config = dict(
    image_size=16,
    levels_per_channel=16,
    norm_position='res_post',
    fused_qkv=True,
    bias='all',
    inner_norm=False,
    momentum=0.9,
    adamw_lr_other_params=0.0011,
    warmup_steps=2070,
)
Rows from block 3 of a small autoregressive pixel model, named by matrix and row number. Rows with one number belong to one neuron. Each number is 500 + 25 x the weight over its row's rms, rounded and kept within 0 to 999. All counts start at 0. Numbers have three digits each.
After each neuron's rows are labels from the 100 images, of 14976, where the neuron reaches its highest value: "strongest on" is what is common among them. Only what is clearly more common there than usual is listed. The data: simulated grey scan slices of phantoms with and without marks.
# fc1: MLP up (model.blocks.3.mlp.fc1.weight, 1024x256), inputs 129-171
# fc2: MLP down (model.blocks.3.mlp.fc2.weight, 256x1024, transposed), outputs 129-171

fc1.622:489529524517511509532546498525487570507488462497432534464510501505482491496517524498536490485503523504501505508543473497521513497
fc2.622:505480500479532527523476476556473504503514548534511518526510467515451494489512511487483467518536477512528546565451524541483490501
strongest on: belly; streaks

fc1.270:467512493473473522495518503529511517514518530480523500494498532524505495493493516503490489507485498499483535520519472465539515505
fc2.270:526493487490476546525530494502543520524545513534506501504484468502461472470495521496542479458485466476500488491513463497501475499
strongest on: streaks

fc1.686:505540447566512447472481520512494487560515491526494517542454522478525500488505515472548482503555464502508513536486490494468477471
fc2.686:478481541494469512527471509505488470516520519543471493457511479515484557479544542529535526502538470525533542471502504481509528513
strongest on: head

fc1.542:485505500507500503454532520512500491517470486460513479500507487449471486457479517547492439529505509474498503480524530490538459501
fc2.542:487507521511503505492478482482521504513499483472477461455472533503550534502497496517503497535497475531471497512449478517495470462
strongest on: streaks; noisy

fc1.767:471543506474479529501539456515473493478532455478532470476498452520464506515505486492466502576530453503489519546541552504473508499
fc2.767:510501454537481510520558499542481512499452500473516491515500508448492475539497469478530472480487482511514532542471538476521503502
strongest on: chest

fc1.713:476517528467481519507491494474496542440470488478483535490496505514534471525495479488517464481504494477548497494526484467468499497
fc2.713:476519493444455489503522457533487488517496495513499493490497507483502474470514496497479547518517503493501532457485521513518477488
strongest on: head; low contrast

fc1.725:486497495537529508477466515492498497499487519488462472504495486504473521464497502487485480486481499468495469485522523528480538512
fc2.725:477521491486493497490520462478512464484466488511488457521499487487543483482485494530536489500500546477511528484503488498516496503
strongest on: limb

fc1.414:515505471487544488534463486475470512474522448509508509540525514485517574503541498461444540482513509548464458493477512504530523486
fc2.414:472481506529538497490518538536524513470528509539491533543495537466476504484473446476538496504489478460489535503528517495486494510
strongest on: streaks; chest

fc1.41:492495468506497533507512557541538494477479498522531471478514487540473482505485513483489493527472465513455512524504480522527474523
fc2.41:503516522478503555511520511532547520492498516489508496500514477501493528488454512496507533483465486495466479527549475497497537508
strongest on: streaks

fc1.766:461501458504509478531507511527549453513508557498508496511521502532483513485515459479470514532487461504527494551489483519509492489
fc2.766:498549540499494541521515502539502508477495488536529468539496510523505492499547449533477515486512519507535533478468486496460526435
strongest on: limb

fc1.391:469528551482469464483511511449449461556478510491505463506499470463492501540528465465510516526513484491508502469450510489459493477
fc2.391:479497530503481464509472489497492571524518525499458486540495452518526504526492500476507499530492467457525469475460507475481485523
strongest on: chest

fc1.468:511518502496456448498480514534440502543493509563515466471467499532465531477517476485485513482521525484469486476444502512530527543
fc2.468:543494494481471502536539482510502494470531482539468532525489522514524536506519482510524481516470486471508544491486469505529521480
strongest on: limb

fc1.550:478510511463514535500514495504517555464502489527497475511496507494486519481510516442471502511489503471461494471525507469527454486
fc2.550:534507491503492512500498537505496476493506468480509490495540461477504491495523519481507488506541477497504461484559549480463480545
strongest on: head

fc1.724:515531515493455516507529513537479543488489506501518466492517502507510490450503481507512518547518539489482481492541470468541488505
fc2.724:470520477489507529507524505530490512529496493505488519498499471510509484456507479479489490491494476532472510528484464505507512527
strongest on: streaks; noisy

fc1.54:483510510507513454510483533519531510529528505515476495530515485471533471480565533498520509491525525449488508478509515485492485543
fc2.54:479475475492476489503469477487537512482518502472452506481495505532499493537551525495524532565526536501526505525498539508485480544
strongest on: limb

fc1.234:519531467491487458503494514488522511462483515473473533478528453461494524496499524494470506486510528486454498509481482472506477558
fc2.234:495547495522479462502536491529422487533485519473501507462494503495500506468482438512501478500526497494452499476496546478527485525
strongest on: chest

fc1.355:541514487531508498501504521488481475541532501526503470512493502494503515472532513521477522499487491542521538486495525535499478505
fc2.355:477510518467507504489510533478535498529474502495529459531483477450547508492509513491466514499491490516499513496526503550488523511
strongest on: limb

fc1.344:453514512475498509524501471504495462465497488485474507511484528493480454490523523537539528516493466481504480474510565499467491544
fc2.344:557497518488479463507506510466525481488500524507496535534515470481486552523509465496490514521518508482516507511485485541524498494
strongest on: belly

fc1.666:515489503442469539454514484470472510473492503500487535511526532525509503509506502509490485456516546512526525496507521551531504500
fc2.666:504510522507506547476483482544465520494500513467486515501481516465458519499486482537522518486487512511478477509520479459510487484
strongest on: head

fc1.74:533513519502460497492516503484518508509492517506456520486539509502520519508498478494483478524491514584497489501535527532525475521
fc2.74:477481485554482543534479492538534521493527506546497524508471485505490452494533491536485449477490491501533548521506509528433550514
strongest on: belly

fc1.4:483502484525477531454522432508490472466463499499487520495500514477517511495547492516478488501505500470521487491461496531506525488
fc2.4:499549493506427540526507471445510494533495532482481536480524512487509536508516482513515512490510498524532531518468501534494499524
strongest on: streaks; noisy

fc1.727:452492487491491493487453460514483482486497522500495530465517522494489546497533514469467495507520469528510504514471535514510502485
fc2.727:474500526504510520512491513479488511504505500486487513515499501478496463507450508503508481507498510550465536535496480502498525520
strongest on: streaks

fc1.628:514516469530477496489481482494484506523553541505490497464463474456532515472500537473515474505492468478457489516519484463491480504
fc2.628:502469525515498486488485493505495475486461561499467491482497471461550497518488496467472505479504496503486474503522494525496453514
strongest on: head

fc1.196:524506476512451502529488461483509509485485508505468467505512523493532467513509471486493461488526503492463477551516552541504496492
fc2.196:448484517501497530471484493537520514526474477488498498522509512528534510556503492511500472509505491483514490507519509488481493464
strongest on: chest

fc1.354:499478483466486517522461478533497499547447428498506475522526509489491502472503534501513502517535507526491468510481543458506504520
fc2.354:477476501461478512523478514527523500525485525506465572532521530484526496509491474477486486528494521493516499526488505506520526519
strongest on: belly

fc1.314:479555509481497517505530478484475548510502463487508464471492497510490489518551490486504493510520488519487521552540488499483485484
fc2.314:512494445505479522504463498525536524514535529506436529461508488495458524494476516489487516511480533458462484505494459491505488519
strongest on: head

fc1.34:486452503478492480487497476500527489507465515482505513487485491519500499478480462507533499478490497482500475484509484487459477494
fc2.34:517519519489499472518462501506515541542510453473495511524485495476469489518534511510455487497498513489489469513506501496492476480
strongest on: head

fc1.246:527519513527514525511494495538494485476520494516520490513515473504467540524477538463487491506526507505513482482483527467516519526
fc2.246:457483516514493486495509516495505507489482479490499496488471516463516503534477523480462546530512468521542526504547501489479475506
strongest on: head

fc1.177:555494474505496515495481494506512489490494465494496496497483496480485551521448511539498487466456517479524508485536488526504475522
fc2.177:512496507557468496519426504484518475506463476506489478492490525521554467490528544497464511503458471495565535475485538494504506473
strongest on: head

fc1.362:498493522504485513456474500480483482505497499485550468522534525493468496467507501513517498515530493489525475520459512477496481505
fc2.362:476535503511479539545555488479484479469506502491490484511538480442474487434473521486511506546552513492504528532544481507511443483
strongest on: head

fc1.361:492501501485505480488500502491521493513502496496514507489457500487517511495465492491485483495542516495526513481490484512508519488
fc2.361:504538551474555517493517509513507486502506526492499540436529448517485494523471466489535459511482506507474509476475465499546471542
strongest on: streaks

fc1.752:487507512498444507504505505529512508515536547513546502513501463495488469488510510466486504471490499550492521525511501508499488490
fc2.752:501496502512486472478518486484525554484503506507455476528461496529468497538490488493491465485501470531557500455489490458470496517
strongest on: chest

fc1.546:551487505468563466459467493543496553471496532497540520487519528524484525489497509486511488509506537506501497495543501504468498507
fc2.546:480534442528515529479533469524500499484494508485544485481496477518514506530434480492464510496497522524526557527426454478523466540
strongest on: streaks; belly

fc1.585:489498508515484487444468505469474467527510490511532517520443516506530494520520517467503491516480491447518526505491501539482537441
fc2.585:510484577562505470525543476494492489472500508512499523478517488481515468532502533523496504498517461537530508497496553474495486491
strongest on: head

fc1.423:466467479543516505529497496534464536493503497497480517540525513506504509504526513557491500539522489511488513477479524501514517492
fc2.423:516531509532517519491497469474479481499501496508485504461534525466496506495503501498465509533489485526504550524479511439454467513
strongest on: streaks; noisy

fc1.571:482486502490502518514506483502490494523506479490493546493508462513520492539504490495481512436532467544488506502483465486514488528
fc2.571:469536484481465505522499449465515551476504547511493528487522519472491514509559478518481474524531460505543474506444526535501498498
strongest on: streaks; noisy; limb

fc1.556:529463526503515511536480466518427525508526502506481490493519503486485479518499514462481483469502526476542521498519480503508506480
fc2.556:496508485544492461510474488443495518474500497470491518441516481546488526484522507486478511568522472515534555505466531494474511561
strongest on: chest

fc1.527:487481477496490510484479497513489509488534494495532477457475505540562500489510472523518509483492516529512483492489508516494517498
fc2.527:556509497501484483462468485509508543502500495472503515497511516475510488529480494519482508506502471487470500534501491462523506506
strongest on: head

fc1.259:487499510515467468476470533476541482521532475509540452463461526475512521465522537539570484530508457499499516512490531541465492510
fc2.259:494486505487482508511526483497481513513485489495480548472494452477518496544511483464466492475452456470454463502509496510491480528
strongest on: chest

fc1.90:494491471457494483482511469510511500539506492512492462522507490513466498512505465448501510508553508501478484538513527556458445451
fc2.90:496503506463501470560510489554493482532485447502474491509527490540501523498526448483535501494536493469499493527513488519477507493
strongest on: streaks; belly

fc1.609:464462491493504457496505542492506494457523476502525511507549501478490451515501506512553520480545456490525466484519538496479477541
fc2.609:472503507488458506526511470554502491500496489506506454507447450487478498491493488466479480498510475476490483534550476504490504516
strongest on: chest

fc1.608:484447482580528494478532487505496499482455488513479484491531508448463521506484516509477518548462492510478482531488512512484466515
fc2.608:462557503482461520513547520505481546457484523474490510516526475491524523506499486507477464530507495499486474485493493478473529526
strongest on: streaks

fc1.356:481475453502502536499469500463519493493505474459479517541513492515515477486528478485498502478466516524544498522519474499517476504
fc2.356:508495543505453505497506476560511512511475499476488480490489510532469507486501556473525490502489494489551493515468518497530503492
strongest on: head

fc1.443:504479494520515487541505479519498501486497457506457474485508542465519533496536538517445492510478458535498472520489474521448531513
fc2.443:487536495506498518500470489477497524480549480510482483536532484538476488448470501520496463467488477492490478499553473499495515497
strongest on: streaks; low contrast

fc1.1:472486472487544487526474501506526542484509537498483482494522531530501518498507497495473456528475480469498492501483502534496483514
fc2.1:510509511467471496489514507556488514553514481514483520552471488515519483518476512484512547506493495487486489492468477505502465510
strongest on: head

fc1.299:509512495516507493470524545506478490524502461495521498499523514477480514488521499506438485559543495505434515508472491484498537483
fc2.299:509500454475490483512503505503469524421516528493482509515464496504460503546524524504524477497542484503512493527528509498520482482
strongest on: streaks; belly

fc1.682:502478533493462509512523497512447493536515503496523502538486512502449469450521489488529489492506485509496515497514563460552518532
fc2.682:485492536552550522513507494511506512527493528484454509562490487471503515507491488500501517461476480533505505479483502479517508443
strongest on: belly

fc1.726:524543524505509513553490502526494482504451515474532469494488523487506497540523451500545471497511504526492513509464510464495472506
fc2.726:487490494482487537464470542549506461483490474481520477488514549506482471504484538486493506491525532500474493463461527530527553488
strongest on: belly

fc1.461:446500453492513500520521480506489560510520459529484474479499505502494504493497485532525461500539509492510482488495532500468448512
fc2.461:511499510505475525499482484498499505503561492526515493552477476529524519477441510486525535532448494482481506446469489490483497519
strongest on: head

fc1.482:480505532494529483493447505504540460496492539538499482489506512507492491472524516519468494482501541507487505479485503463556495519
fc2.482:539548534478505522503490450475541479528464535508516516546495494488486514471490462549529495498528460523505443533552523521455555469
strongest on: head

fc1.466:438483479506496493463475438517497478478473525539520480478544470501473457523525549493477475515482497501549510520551487529512538482
fc2.466:524504533466489563504579471502468509458479523493502503509472514464536518513510464524496504466488523493532490511537468502497462486
strongest on: head

fc1.31:491489523460501495489526510518482473499536498556494507475505450483508483459519495479495524498488508483436513490490520476520475460
fc2.31:511519493512478484481516539542447467535494482512485472545514487510477503499481509508505456512507495477524483494552541490495538512
strongest on: chest

fc1.408:528543484481498539490544533498492506490472518494451495474520491509522465485529510454514503502490516492473481506542490502508494523
fc2.408:551496510499553539491503493531564488485494533521497513503475503488530476473490499511490499492526485461490465485488488513506519499
strongest on: streaks

fc1.700:527483519461447501503549479534477463405503501465480509493505538537467471517492478551554485472468458550484470519472488513468517459
fc2.700:489495501585516475556498541484524499461535520485495524459488484512525508489516524507550496488527482471550519484500505492523498535
strongest on: head

fc1.69:478514492520481443489527532485497507521493444515480520489549524508484509524502546479469495476484510471487482495469517468518518498
fc2.69:488505453519509476474492492475482513498488531486477514518503509508501477539471484502505494528473502509514474491494471515465528465
strongest on: streaks; chest

fc1.82:501492528499551481513518516495521551493528509469509500470522506482509458430516517550532549464497530469464533479494513496462521519
fc2.82:487520515521476492511502556498512481523501483507464511490477523529476492506508496493539491504475481479532492495470525513494495543
strongest on: belly

fc1.692:497457537487472541510506492519529552523520510472491475537472540526538476501506508505525499481526517500488517493460489486495455501
fc2.692:499545459503494471544516526471505491483488486510476518473547506508481560496508519544497515490507461514500475527469506521500492529
strongest on: chest

fc1.709:415539495523541502491496505489501466511517534486494501471532526489480474536481551480522524507513529505521506473472470546490525500
fc2.709:485544457454505490483487506477550470524470489474510492463511492486505495458547474471479527497555504511551468504483513487488523460
strongest on: belly

fc1.528:543520496477506512541499504480484541534496487443475541514483565483503473483519512473488532510507515498511534517507525486482494475
fc2.528:496531503499487484487489501499501521461463506478475513450456519487518477499493510528505469465471467520548476519510511506483550517
strongest on: chest

fc1.479:546490509507504482504512502488493534556517501485503541520506475484493482441489522468456458494509498512471517508480503552470543510
fc2.479:474505488444480455553508473482477437523535488488504466507483536483555484496523511474533491526539500461454487538524516508497515509
strongest on: belly; side: left half; several spots

fc1.545:535463493496522532476477539498482511475521524531476526507481512477489482537506491528502484533483519491480532511515497537547494460
fc2.545:502517488516535524532492478542520448499458504459503516492457478532511532509474483465525481483511502534478514474476552519478500515
strongest on: head; low contrast

fc1.80:497483535523531470500488465443485499487551508484476573539532510525532521488469544503492505481513504536520510517526479537521516486
fc2.80:498513502538488486522482470508517522503520504521444490484489529493530495478505487515547496487535510520501518504473472495467508511
strongest on: streaks; noisy

fc1.239:527488512495480520506486512516449488459464514501477520495544506487482516491486490495528522521519504497474483503475456582459490524
fc2.239:474526512541505505519527507493523523489437552426508528476527535508544466489486471533479533508534518492496525483467479483475500480
strongest on: streaks; noisy

fc1.346:466517465491521523495485497509469530465507515527521489519496529485464512492476470531534482490558512510509468507471473502501529443
fc2.346:528498480497512484488531456507494481484516466433532532544519509503499478531532498471471503531522491537489513533488497519482482485
strongest on: streaks; belly

fc1.516:487479471475488488466507530489514531540482488549480515489471484479502488473459483496483473519438469493458487477504485480495532501
fc2.516:462482462478461498516514482498487509488459521496499523487475483533503507490497501556467494470473454492474494516483514516472476516
strongest on: belly

fc1.26:472477460500540514486502518530508512513522477482526479486506523503541509520507467501486486544486444523506499511517531478520462462
fc2.26:501485488497453529492471468492459516477519478486488509469534537464483560490559524503516491498477489536477492478478463518563498537
strongest on: streaks

fc1.640:496526530514514460479504538475516518526499532494502547497501530499486462527541495527490483462496535540530496544495494542530496487
fc2.640:489445491537576509544454531475496481498475472499568502549517497504484498508527482467504524503511498480532474503506472511487494457
strongest on: chest

fc1.402:470528443508486513507482483487474520479506502506531461506498502504479504499518500510502479519509520518500508543467526538509478523
fc2.402:451480502530490494530520508498500516488495512469466482510551483459516487454483500470484483511529511496464495536460493526487527534
strongest on: streaks; noisy

fc1.16:508523502472515527497504510505507469534473465460502569505450499486487504495501485505523497490520503504450517487477472526515499493
fc2.16:505493494513543531506517521492511507507492538477514474487480523498477499519494487506458524470481500513506511497493492486499514500
strongest on: belly

fc1.316:479513567517468504500529506497514511481519517510507468482482477508488465465524481490518521446512509475483546525562486487472538510
fc2.316:496481502532544458490501502501496536494481515524518507500486443510506530502544467508508499512477513498497532502460567500524483534
strongest on: belly

fc1.430:537545515484561508493464511522523519462517515460468505461487487514500555539520535485464472521497512535515510512503489440510490530
fc2.430:439516487526527513485501478476476500466502528464491500482496519494471488500462496479455503484513471523573511513450479508445513483
strongest on: head; low contrast

fc1.447:509505500501498507484464521489482438480484504512484455454494454473479506489473540522462563494487479502541530469498565534483503529
fc2.447:474475513476538487441478499519498489524518497505472493534528530523527507471512491498508523480524530524517474544522517552515452489
strongest on: limb; low contrast

fc1.506:538439528545458503499489520467490511491507502564478506478500511467513484480477555500504516501526477527475535503525499521460486460
fc2.506:521489502494488515505471496485544469536501450461474512548515516497529536499522530480485507449491512492483510494507472522496458499
strongest on: head

fc1.474:473453502507496512473519534513475429485477536490509503511470510483524476509493513493469524562508468511508478478484555526507472497
fc2.474:521504473539472468509514506495515519463492533452490529519449449499506478507504543465474487520538503480475474509491524528487532456
strongest on: belly

fc1.576:509508537514489505496534530482467473526516489515472558509500447477483488535506480474496459499482486511514471503490487500488498497
fc2.576:469467469489474501494509504530502489490466511470535538510522493469449528518515497553524470459538502529525500485514499502466486557
strongest on: head

fc1.206:482508522516511485536475508484447540511464532538449511519532494464553508474461482452524491499512523518516519551460475501465510519
fc2.206:492481476547452498500450505493510542503475465488495470531487564491502538518504464472515492502506465453474541503494526545522536502
strongest on: streaks

fc1.734:471504522477542516496494474481521489479510496489530537472494450514499496484489484495493528437523479534521520536498444492506496521
fc2.734:458519463499473504519509459479529526490473498477464530509512543480484535501563488482482459543527432507492466484459499543505517485
strongest on: streaks; noisy

fc1.157:464499523535506510507491504496466501498501486502529444481497510486485502551481526484463532462500508500469539507467509497512489450
fc2.157:499506500504460450487502501510520466474466486528516496478499524492521500543481460487517487507494505552481498499489477548519494520
strongest on: head

fc1.345:484505503536518492429488516485468516530519491495527495511464493499516494478484514477474500485465483494527490446473469494508501463
fc2.345:463487526521503471465469511493491481510490516447494486508495514468479484479498499509464478479509514469522503485527521503501526535
strongest on: limb

fc1.503:512510510496477505495524500489493517471486491521529503503479545442549498494487486482498531536486539502488520511487478455491484512
fc2.503:504514514488480441507485500497514544534465523520520474529544482500501556484417479487522492495504458528502562516462475533488518526
strongest on: limb

fc1.247:473472492497508485488458548520485535494471535498537565478522511494519517467472492485482499564504520490475541493523469537515513491
fc2.247:459554461501479492481502494525488525472519536472508511470441476495468509504495550491485514524498510524533520465512546495502516484
strongest on: streaks; belly

fc1.35:479483506496494523482489493483471509472535513492513472476545530469482508464479474450463478527486531513502460503503503531512496502
fc2.35:522471523482473451487501510492496499486522509560461515472481479536477515512473538508514487520534492510477492470480487508527478482
strongest on: belly

fc1.199:509505496532502507523509494532491504504536497476525496449499495485474551494440493491459469506505505536525512533485461499475502509
fc2.199:531512529457512518508485513502500495477467514556475488514498498477504509490505513492524510505489513485524444505532491488490508525
strongest on: head

fc1.288:502540485522514481461460474491492500496489511500516494504493481473525509491541454446491518480502513462528524529464531490529493513
fc2.288:495477514501465477456534518468494491522474478506492546472501512502490510508475505578547470483522454507518509520481462517496521494
strongest on: belly

fc1.134:486494548526498532456550486524487513484485489495481500471499464523519498487449499506485471497500500501449474482463511509536475475
fc2.134:530518523548513478495502517476494474509511506523513499497485510454537512507509535529504508523549487513542491499550515496537464512
strongest on: head

fc1.297:495509500488498456502504529488525423500521508493505503517470473506458491481536480474471519486553470469486481514491517493506498497
fc2.297:476534516558527506482479461526449482464489512505521516529470459549504521485531529481481498509510519451483505487493493477488521522
strongest on: belly

fc1.654:482509524511536486499497517500492498431503468524526497493518486523526510474494537512492459509477538453499438509507508479493539493
fc2.654:490522489495509474533499509501455451474505486488499489516548497468522528525539516519518514494547545494444471517524531495500511547
strongest on: chest

fc1.219:505496492482478527490544503456488496464521521479502487535483504501468513524487535500539473482526496516507514529513482496537487471
fc2.219:480532477486497524502554473466509450503483436497458481439461522467468489498507498509472499461490494445522513498471475481491491499
strongest on: head

fc1.434:492468522473499522519493490485431544494524516514499538523539497502473462492541429493517470454463500497501499492495473477542500497
fc2.434:517522517460518515476533466531454535521537481519534496464477522463503483451510496512531539512466477520475526501534559490500492476
strongest on: chest

fc1.313:472488512518477501520469520492518522501530520479518458471515487485486445502441494482480483494533467498462466535490503492505498491
fc2.313:456499516483510469509501537462478490522519488508475503489513573515495497542513470488486520511534495521514472497507472559480473494
strongest on: head

fc1.347:496512515521515538472524528490500528509481522492479492548471481533470489530505515506523508506463501491515490525474493534480490532
fc2.347:464500497509499451507506509511499523568501450474473547491482491477482511512455474516524492498485526503468485447547508485530475526
strongest on: chest

fc1.521:452519504529481549429508487495511482479502500518562489539479487482479486497514513515477482477455483476488543482535499475494515508
fc2.521:541498487497458484516502471480478490507529509527521543534522491536465431532509477505496517475503475503511483462499506488468471517
strongest on: belly

fc1.184:535483477488520520520441518496477502501530484480483508477490496483500529467510489489485479509535493485498443514504440489496514439
fc2.184:523464530505525509533525491525515419443554495511461520514479532475490509491511471508523536502526523462468504496521519494510518510
strongest on: head

fc1.201:514527511512463498513447479474527502481503492499506516506488512485543512508510473504520475549498552491490489484479488498509532502
fc2.201:533518498523506500502529512467541453515463533497494497524488479516512504494482493492490522512501477495522506487517482496513459535
strongest on: chest

fc1.373:524499500448513511479514501516508483510487452465507488442501525535490487477502498489484514499477483482498519454510500457518478482
fc2.373:530540470491466529495512526491486511495503508489487544500515470473488496496531498493534531511493509477514479472504493524528504511
strongest on: streaks

fc1.672:470466447451516476515514491505517508506499494484466480537544488496524516491518494487509536535448515498533548470541495550513491497
fc2.672:484482549509493471529458479480547495509499501515463510478495548535519501532512471493473490541476551531500526488533495509463488463
strongest on: limb

fc1.536:513500491443520512487465481501519490494498469477522497515512541453501507496496505494483488483496543476472482518523444487509483496
fc2.536:469528464512464467494447516482512561509490523534483515469519513469540552505479464520513517490530498496511533505488488487488525546
strongest on: chest

fc1.181:475517508505502511465452493504486470473494453480483454552526478480501483484506507468464516520530509503556482493470470516513520536
fc2.181:535477492527523520500498523497505519520509503514494535502517556534466505508473476496537479520435441501462490517524482543476511505
strongest on: head; streaks

fc1.367:520482481515534490530510508483501465440515517503480459530505544512517506494465537491546492506502485469513486506477477506492532534
fc2.367:483492507495520534494514476497502474489505507517503499516522492489452483528497522519508522460543511517474460490455519474508478523
strongest on: head